config.yaml
model: "image classifier"
norm: "rmsnorm"
hidden_act: "geglu"
patch_size: [2, 2]
loss: "cross_entropy"
beta1: 0.95
max_precond_dim: 1536
adamw_lr_other_params: 0.002
batch_size: 64
warmup_steps: 290
Rows from block 2 of a small image classifier, named by matrix and row number. Rows with one number belong to one neuron. Each number is 128 + 24 x the weight over its row's rms, rounded and kept within 0 to 255. All counts start at 0. Numbers have three digits each.
After each neuron's rows are labels from the 100 images, of 14976, where the neuron reaches its largest size: "responds to" is what is common among them; "colour at peak" is the nearest of a few named colours to the mean colour under the peak. Only what is clearly more common there than usual is listed. The data: gratings and oriented noise at many angles and scales. In brackets: how many of the 100.
# gate: MLP gate (model.blocks.2.mlp.gate.weight, 768x256), inputs 172-214
# fc1: MLP up (model.blocks.2.mlp.fc1.weight, 768x256), inputs 172-214
# fc2: MLP down (model.blocks.2.mlp.fc2.weight, 256x768, transposed), outputs 172-214

gate.710:139083127148121110136102070176128113146098098138169123165110120112187131124133150118142127138102099136143103134165141131121167124
fc1.710:121072134136100106110079060156131115141085114116163094150087110131162110150173150123138144140135109167142126129153159148122153117
fc2.710:145188141153149131165158121147108142120144132149188163118129109175116144151130173096163142156108141136109135107114124103100160125
responds to: coloured (91); dashes (51)
colour at peak: cyan (62)

gate.197:117143122137110086117174150107160110142139132121122143121142100144066136140122119118168121101157162113167161156080155107158163118
fc1.197:105115139135114104151137125151140123131141196108187144101087113101166106133107131068120132177119074123110134098110125119111136094
fc2.197:126132111164097108124142142121139178130101122128157137157142090134123158148137118186099131112142177149139134107174091139138131132
responds to: windowed patch (80); stripes at 60 degrees (35)
colour at peak: brown (31)

gate.1:089125102130142114117141084138154107092133111137107130118133104152132109137159155131147062094116143121124133084123097127129096194
fc1.1:117174107141126137113137094159100117133151119137115126143154127156121116129159148105142081100139124116103167102116128140122129175
fc2.1:122146101118108126112090111154122165153132128128138130097113125081192087133136156168073094164152136155109123123094131115160134132
responds to: noisy (89); filtered noise (36)
colour at peak: brown (68)

gate.185:157084074114157123110112107094138121087065113115111092131133117114146125120135170109119146105101149143125114147137116100100105127
fc1.185:093116129150178119120093170140126141141141133173147150138110137131121099114120087159157115113140115109140148119103119146141151089
fc2.185:129140131155115158127157141108077149094146087161109157137115116123091098142128104122135107131116160122090123126149123169116106152
responds to: very coarse (48); windowed patch (40)
colour at peak: brown (49)

gate.64:136060141154096117090154160137128147094188113120120127120184121130120148097129109147115142124144113157151128100140113140136119117
fc1.64:154173106126092117091128149145101124118142110122155102126131089113134091085132119110111174130129128118133156110139112146102146168
fc2.64:103104133148117145111121159113147128130113079124120172116105115131074129100098136106135124104121159087104097109113141192133091108
responds to: filtered noise (59)
colour at peak: pink (37); brown (32)

gate.384:117093100151138149156135092157122138111132110090150151136146104122097133176117128149135148102113120138131136133159136086113146061
fc1.384:117152112140144130159136114161131135153090101117126100143123129139126126136142119145146125172158142136156085127119092107098120110
fc2.384:163103134128127118151149124077089130108092126165119167105125169146127070132155141128099148153176118145121098116152111171104150133
responds to: very fine (60); dashes (58)
colour at peak: black (74)

gate.318:128154139093140164110125093153145113159150119142130129138112147095105108101147131155174155144122118129100143104104136151127098162
fc1.318:091090147134132123156164116103142154137133120129131119170158165112080184135116106102116122116125157142146111088097148104129164126
fc2.318:136157113134104106101137116151108089132091125119167141129167131088177096134130120120103115177120078118172139084122134182097136150
responds to: sine grating (59); very coarse (45)
colour at peak: black (42)

gate.690:138139110129107107121141146090115085173140103141123114109104111130119108189099120128105130153123146134158147131127135118114158122
fc1.690:115115108121112076132135132109118065149119111142129123124099121137127104126099107152094143119158098122123149111131142118122184129
fc2.690:138152143127152154121138118113159155124111128096137082110094080109159142113152160139164155119159098108131085157148146144137097102
responds to: windowed patch (100); coarse (43)
colour at peak: brown (78)

gate.474:110094126089092163134125150101106121156098112093132131152117147138134184142130142117157078151114102134100154133165154102175116134
fc1.474:141139120146166106113123139144145113129148167131141115108148104092161074108109116104128174114168151138158129109083140138116108174
fc2.474:128138165114113099109130136153092143144132122080145140048120179141133100119169116107105133102083109105113157098186158094112156133
responds to: square grating (52); fine (51)
colour at peak: pink (48)

gate.226:085135138133094142150190125168120104126075145109136094123118131159140139119160166138112127147111107125112108155157116160156089117
fc1.226:125114081137170103118149102130125090158120117104126152131106133148104108108128071151158150090136121120095104120094119107140128141
fc2.226:103147167094071107113160144119169142085142116096111106157125163146142115144095114133138119157108120138088134148135125108160155152
responds to: noisy (94); windowed patch (59)
colour at peak: brown (32)

gate.658:108120092117164110140096109178090108105169134131090113103108153118132178146081133140164111163146110111166097092136143124114109097
fc1.658:154110152158140107125130163127119112132098091147139157102137143187123087108152136131154170142101165121085131105113176132114130159
fc2.658:108152128145091156136148110142117110186116097128125145146123140101130132147127128135151139092135136136153107117123106130148129126
responds to: square grating (43); angle: stripes at 165 degrees (26)
colour at peak: brown (40)

gate.218:119132081131148149069103118112155095130140128136120140134159120125124134157150090127121133116125113100118154136145121119139143129
fc1.218:133101130078121086141132160140109093118143123121105153125149127141119139103168140111156121130150164124154106132136146092120137146
fc2.218:147176122100153107129132113095117122154120145108146125160138121120139167172143149139140116147109127167120129134079148180155163115
responds to: dashes (100); coarse (43)
colour at peak: pink (57); white (30)

gate.202:115116128154109157078110111153168127121158096126104096112136118154097124111134103123118155078140163112120122100106137158175133134
fc1.202:137115151179128140108146164141132151107117105164105157158135138131168114157146146196131145070170138087160126155152138097108127112
fc2.202:116108090145132080145148122104111145121118153100087126086176175127146135111142082151115165098104139098109106120115124171152135108
responds to: square grating (77); noisy (66); angle: stripes at 30 degrees (30)
colour at peak: brown (35)

gate.637:100122111150108144120138134130157114122113105126101133136111130141132159132133149106207079183130138136137131170136149163109128162
fc1.637:102146123135167108126104149152106101139131172110122109121153153125138104128163183097125118141172118092137152136120141111124115139
fc2.637:110111133138113134118108111132097143129140142151107186115157138126153110122113134142115159124115073118095129149134101130127175083
responds to: square grating (94); medium (40)
colour at peak: white (73)

gate.607:147113104117167136163102147122157140125147126104133141138159130081162181136159113147104151142132148157120111115128139105156168094
fc1.607:148131128116144119165120150113177150108150117099132104158138148079154138145159100128097155168161168150107088154129162082146163116
fc2.607:119105098170130095086098093150145109137079131088099104094148148100113140125131158123109099143101125134182186113148106121131142098
responds to: sine grating (86); stripes at 150 degrees (41)
colour at peak: pink (43)

gate.602:167114188131107107095157100116148135142124121101158069102138138124110169122107133167147123138119155143099137156151087151174108110
fc1.602:062126103129140139150129143133114118136098131144111180128109115140149085120158114114094126132135125110171119103115182102092137158
fc2.602:106126135092076125142099127098157131147166128125113131122144091094162134107124157119162166139138071164151116134121120127128117122
responds to: noisy (90)
colour at peak: brown (47)

gate.684:152115141154112138090142121182156153149121135178166101152118154166150143143119176152154123140092154107138121157138090119132136171
fc1.684:132111146180092118084114114156146156135145126147143127104129159190147124149104182134145157152146137107118121138107081090153147135
fc2.684:132083101113152149119097145140135130186147149106123134144111113140116105129197108138142089114124130132161110100170170096133131140
responds to: filtered noise (71)
colour at peak: brown (64)

gate.352:181079126167149141130152093115140158137129156131123127152116167107118167157106128111142124163130140151136098079164107161132165143
fc1.352:157103122157142142132137075098102167131146169124122106128112168106107173160140138138139146157126168155147100099139107156120168136
fc2.352:119129092121135173137158169164084112127161102105134128100076170132077147122158101139112189117101092115145112144120124135154140149
responds to: sawtooth grating (100); very coarse (46)
colour at peak: brown (28)

gate.282:139114092117140145111148103099169164138097125127144155172129132086124134167101148167105173134142121100149109126179105139160140152
fc1.282:155096099125176117140146113130155156120121135135143170153134141108120131126106115125107142125122142094125098109168123175157164134
fc2.282:128139154133119136121117124112099128130071121127135142123137140143101119137121137144117126159146100150097138157135132159126124131
responds to: square grating (98); fine (59)
colour at peak: brown (85)

gate.3:147102116153114102142115110130118153142171114144134116183124111105141084146127125144095136113149118128124146130168157101130129161
fc1.3:135119107142081105123100148118099174118176100136129102198117117130129113122125124141108127117143104133124134155146134102121105146
fc2.3:109092141134169121155128150139095140138109149114158121149149101166125126151166137129102098109107171130136133159146134170108133163
responds to: sine grating (36); stripes at 15 degrees (25)
colour at peak: brown (93)

gate.273:165109097113123126108133079199115118115119167089079168102091108128086143173120121123111139131126127082136101160145108134118156116
fc1.273:155096127110140112107113074171108108126132135085072157151125102094080141134138136130112149120119146131123066142159108152124163138
fc2.273:115123167153126112101162100139135110175088162128087097117150135123143142135136136091116132091142086129088121153140160135133118110
responds to: filtered noise (97)
colour at peak: white (31)

gate.381:095089115096143133140111151087116159086122120142086169147121151123110124135127154151146142158111152102129119192169123149138156132
fc1.381:130107160118095168147110073142091135139115169153138141105106140155129066123120183126112160147098108191111119140131143157131162128
fc2.381:122178132175093100084124122110164193091178129106085121110124145133119165131162065166155109168170137140141168155120103124108116120
responds to: windowed patch (59); filtered noise (40)
colour at peak: brown (51); black (49)

gate.68:143120109126123176095161170099133085155110173127134123103129084107114097130142155154102145110161122092097121096088129143116108104
fc1.68:134118143104143114091157176132144118164086129119148137119099134124111099137144119158083160144197116172107123143124137141142161101
fc2.68:161155105122144141135161136132123081164112126113164117077156119080145162123116157129082156129126098121107126170102132175091107109
responds to: dashes (96)
colour at peak: brown (75)

gate.240:144086105079121111124100138136159100135120160113166165145129069112163134139134169146144161194133113105133122161119116170155145121
fc1.240:166145160142084124137103120102164152175105148165195127122141120085146121120148163168110115062083180134126099126093144145158142148
fc2.240:122136136112097134122128151126146133084139132117145116106121110149115117154105079169132115153161153120136161135156075122142131104
responds to: sawtooth grating (89); stripes at 150 degrees (41)
colour at peak: pink (39)

gate.107:133086082121120132154152086155144119190125159146135124120100143139097135125090092158158140119117117107120127111143178117126126140
fc1.107:127077093130158136161155098143150121183132148148138130135113124147109138155095102156150116138106106137106124099135175112117123156
fc2.107:099092156158118115128122124138142139145123094141112146140096110106175127152100145160151123134111088131157158132106161125154131130
responds to: coloured (100); dashes (82)
colour at peak: cyan (26)

gate.295:096107095193139081197157155132156115144104106107177131130200172139161140135148122138128113103139133113114165163145125176123179120
fc1.295:128129154096073170153113145143118143072115127162094100093125117133116125156111172111129152146133138158137110139174118127162134146
fc2.295:162135126114121155108141166146144110139150118145132110108102114135141140098144126104165128149142095150107106141105125157105132109
responds to: dashes (49); kind: filtered noise (36)
colour at peak: brown (44); black (40)

gate.640:122114131158104151132128085119134099105099147131112124115167113114181139122123139106065131109112153137113146135107156131108150166
fc1.640:177111132145114127116185129128097151158128114114158136109140102135099132102164104150157135168146116137154135119160123138128158135
fc2.640:120125094103149162131140141142157179089074079126104114133073113156143121147117108104139124114132152139090138125095138134130162107
responds to: sawtooth grating (79); very coarse (61)
colour at peak: brown (95)

gate.303:122153101150141145095108118118114149151111103106104099133120164144136149138092147122096118143153105113090120125109113145109187079
fc1.303:106149124112103115176082113152131119083145109166137148148126120116116122144181114127131116133086127127163082151161102132140097130
fc2.303:138093164129094111141128120122119170101136128089142148118130096078080119100095126146129089141140137093153088130140187172139151132
responds to: noisy (84); filtered noise (57)
colour at peak: brown (41)

gate.142:149132145114151114095077135095089148141133137149142166170107112139150160090167124139108134078151146149179081121145105108138110103
fc1.142:127130119136141142153164133151159129114102119099139084113145110142080088175081129110157087183120115141095190118106134125099138156
fc2.142:147123139149118142137124137082105138177157125078103161116143137140146121121130185131185143117143081167126123121169080087133142093
responds to: square grating (72); very fine (69)
colour at peak: brown (25)

gate.219:114124148083122141094152123121125100101109137123144169143143125148119072104101167117115125120105128127139106163119122119095114128
fc1.219:106086139110097138098188127095129113119070169143133138119172159145121081123091150104099131111108132118109134139145120132110115151
fc2.219:145143118111152125128137126154150118127138149161073113084141140160140114150126101141131185150129107141119151112100116123099115113
responds to: dashes (99)
colour at peak: pink (29)

gate.241:094130122156082141116120120099098157122108130117133094097128207142134158084122125108158167128092125184133097148111110135113098113
fc1.241:093145149135119115101143097168129082180109109121157154145099124093146115142098180090119095133175098163112140109155150125163155129
fc2.241:121095127136089128128129141140114154097157117170125124190145094134101154166093133068117126142103119132137122144109141108132138167
responds to: noisy (75); dashes (56); scale: very coarse (46)
colour at peak: white (68)

gate.264:108141137127118112149135126170149084162101141140144131177097109153132150148137156112119133127131133143179101170180131117133162148
fc1.264:141163141119150064153119137144160109149091099135168111183105112131126151132145151145080118121124128117157108172155162097165151131
fc2.264:118101146161106177146177145149121155139129113141158156079117122135081138138132158159153130135081140114129141133096114140134101144
responds to: very fine (53); stripes at 75 degrees (35)
colour at peak: pink (40)

gate.636:140129141118145098082126110109134131085169135075157123162144143118125125130123174100087084105146107116123092116173139108085090107
fc1.636:093140172131152109127191102156130128153160140111089108115098139132106170060159118130116132101105063098130151113127140112142162104
fc2.636:179114143157136099137150148150164136123117096134120116154136140113125142163101154121121160141153169096139137122144115093119145121
responds to: windowed patch (61); filtered noise (36)
colour at peak: brown (74)

gate.356:137143127094165172144139119145151130132157143135163137127126154141166106117147131077127110134133163143150118116153098113142153095
fc1.356:162132114093147099096116119150191171123143146133150131149129183129138124153156154152125126120109141117165122138118117151095151079
fc2.356:137144094154119108110102117172100049147154091125129123146146118132135113091143095142127162121100103131111118147104107122102124148
responds to: noisy (71); filtered noise (70)
colour at peak: brown (37); green (31)

gate.135:163126150156128153133156146104173137125162132137116111102165119136124116135139110118103133105161098094107124114146117103101142120
fc1.135:146109156171159131123170155117176124110175151129123120100138114137140124137145113114087122111140133097116121137139138118118171142
fc2.135:118140113125137125128118145140154162138142116081099164117142137126108123109110099141117137115151110142100131130124148164090086114
responds to: stripes at 150 degrees (33); stripes at 135 degrees (33)
colour at peak: pink (62)

gate.350:103146086138118130114130162103138122139115131149141162121129163142155169106109128140150125137124146149126080127141109100117143127
fc1.350:153127111129123092109135149151107169134152143173108142114127132105142149099094118079149130117146172113136145150105109131175130093
fc2.350:089139149131126098101125151135158067163126146140176084129118128124103106123131120121085141112107127126162155122141165110164087123
responds to: noisy (75); scale: very fine (51); stripes at 0 degrees (35)
colour at peak: brown (55)

gate.53:135122098134089077101174140118159049144152115104105125158100139132124128122136121126152121113135131155089156111164116107131138143
fc1.53:138106092127120091188115137117128122112102132147094140124145131074146085112118101114093129120103131119114111072097084127104150126
fc2.53:095124099114094151076096130115154125105144146093119148111161154168123141130165146106130164128121133162106125130113133126116135179
responds to: very coarse (67); windowed patch (64)
colour at peak: white (77)

gate.208:130155121166111147139123142135141114147137116131125138125150078125110147118097100143117111105134105147155118185100164132122167127
fc1.208:128142129098153114102134143093079127122103147163127128108086138119142116191155145130149135111121136097108130092162075153101085168
fc2.208:061112098107178152122155127122159141182109137142153129090124158162103138101113145113116119169144142177120114114154137069119112118
responds to: sine grating (100); very coarse (61)
colour at peak: pink (33)

gate.392:115135153110159081132148084124146114148121168098112157121158094152124123094121100109100068137096090122193137082133087130131073161
fc1.392:110130151107158079149157074121125091091150124111113099138098119165159078069085113144121078141135104118164134114104116114156090144
fc2.392:158133091124121145142153159109149167158134158131133126147138180120113143108122141134134096133125114100133117154112103127099171132
responds to: noisy (95); scale: very coarse (42); dashes (38)
colour at peak: pink (33); white (29)

gate.101:160124143112097112152130169087155119134151150128129119112118113100176098125112160136141105133114154147110153141108141135089194143
fc1.101:180113120103131108173139112130156122141144157092112105133117144131174090122121131132142097097126095184121166142115150125117190110
fc2.101:111134146169123128128064168130109138089162149103110101134159121115124132119134112092114148126094157129144136100106150095150108165
responds to: square grating (84); very coarse (50)
colour at peak: brown (53)

gate.21:104104141162101178148157131082113110127074148104131116164129130147113124132101108135114122144139090132111153143136128108147100130
fc1.21:120145171136130086119103105192125126121131141096128106099124123107141148135131081122132144152119148135101077125106095152150150093
fc2.21:106120136144153138111092159120096129098122146120104135157083184153131121146120156139128131102107115151095141134110131137158125102
responds to: dashes (100); stripes at 30 degrees (34)
colour at peak: pink (41)

gate.394:128116125102125127144134133141157136146116173154138126161101113154136177145146158142099106133101101082124160122111121154147129155
fc1.394:173175178154139131104129104130117130124157123129108092120109104124156122097106083132131115160163166167164119148122124151100125093
fc2.394:128119141064101121112172157161120135135122100119135132138121152165095167094158096128119128127101085143138078152109099132133133142
responds to: sawtooth grating (49); stripes at 15 degrees (33)
colour at peak: brown (34)

gate.424:119089159147150107100093128138142112130119151097124152149128136121145126143124134147088157090153104125124170138118160101148136119
fc1.424:103110152151141132097071140144137114140113156115111148153130107145142133125106106129086152099132134138134156158109182123152143122
fc2.424:119157140132131120115139111076150103138131107124128142065115107126167119125063135125094113121102094096132150116122163174156139112
responds to: windowed patch (100); stripes at 75 degrees (36)
colour at peak: brown (53)

gate.270:138088130142169115131113164144144079128103135107120139132130115130140142110186124141146144142115128072150144101154141138116155140
fc1.270:140154148133112143124112155110170123074173143100166227155098088103158145117129103111104117097101112128172114142133125127106090162
fc2.270:111139063088092138136139126123099118101113084128140097119113168116131136133107104110151119088119141101140109158132163165127120147
responds to: windowed patch (62); filtered noise (36)
colour at peak: brown (55); black (43)

gate.512:136080144167156128134103101135112096121102105169151169175118114109172113136116089212103179126158157135120065114134070163125146140
fc1.512:150068118156163146099115096119111102136116134172115137121126143104115103132125101153130178156139154122135096141155143143110101174
fc2.512:101123092095164123121133111136151177119148126129120098094112135164150121141104131129119185112123141100135140143122092148129144148
responds to: square grating (77); stripes at 75 degrees (33)
colour at peak: brown (50)

gate.634:155101154135117097147147098121156105107106088180165140109119136139097118174114140083111094149101081052105120135149158158081123138
fc1.634:112107156150128135106150138119118092121124121145142122109131111145146154146125112144131115129109137132160123122156103098142151161
fc2.634:133104126114151132114111149138136135118126140130126111091101169133131072120141155141119086146150110129095095128149140121144108141
responds to: sine grating (80); noisy (64)
colour at peak: pink (29)

gate.740:135094119084102114111139132127120114092101117130127186147108123137128130161152136096112093129135137109125111147154146149162119121
fc1.740:138132138168153097166123113120093128180135128146097060118126100108160123120124119127139169103127169147119137104108097113120141151
fc2.740:140107162117145133103134091112118118139093126120139144111176122140167138148113143126123153161124161106155146123131159159100125110
responds to: very coarse (55); square grating (49)
colour at peak: white (39); cyan (29)

gate.172:133099107149149135149131149107157108162155121108114131131172187105152101087125126124112151110083143118080135182146136117098116119
fc1.172:146106102143128136146130102113168105155166135095093129118151170144126061097142157127121158100117139127094129168119098142115146158
fc2.172:088124143140150086153140133136117117125164151112164126115113106110110127102096143146135138134112129084125081161125117132140175184
responds to: dashes (96); very coarse (49)
colour at peak: white (88)

gate.432:149102091132109098119117159125085150163156122129102098160116114112104145184129096128144137141151106151126123140168162145111116139
fc1.432:140124124123107133136162096144136110144118147093191137121109129090147108161091130139132121148141166112119167145130116114174108150
fc2.432:135167088125088130145139135172120136151141116098107139147153124115126092139123163150159153124117124089174164133164118121132080132
responds to: noisy (73); dashes (68); angle: stripes at 135 degrees (28)
colour at peak: white (26)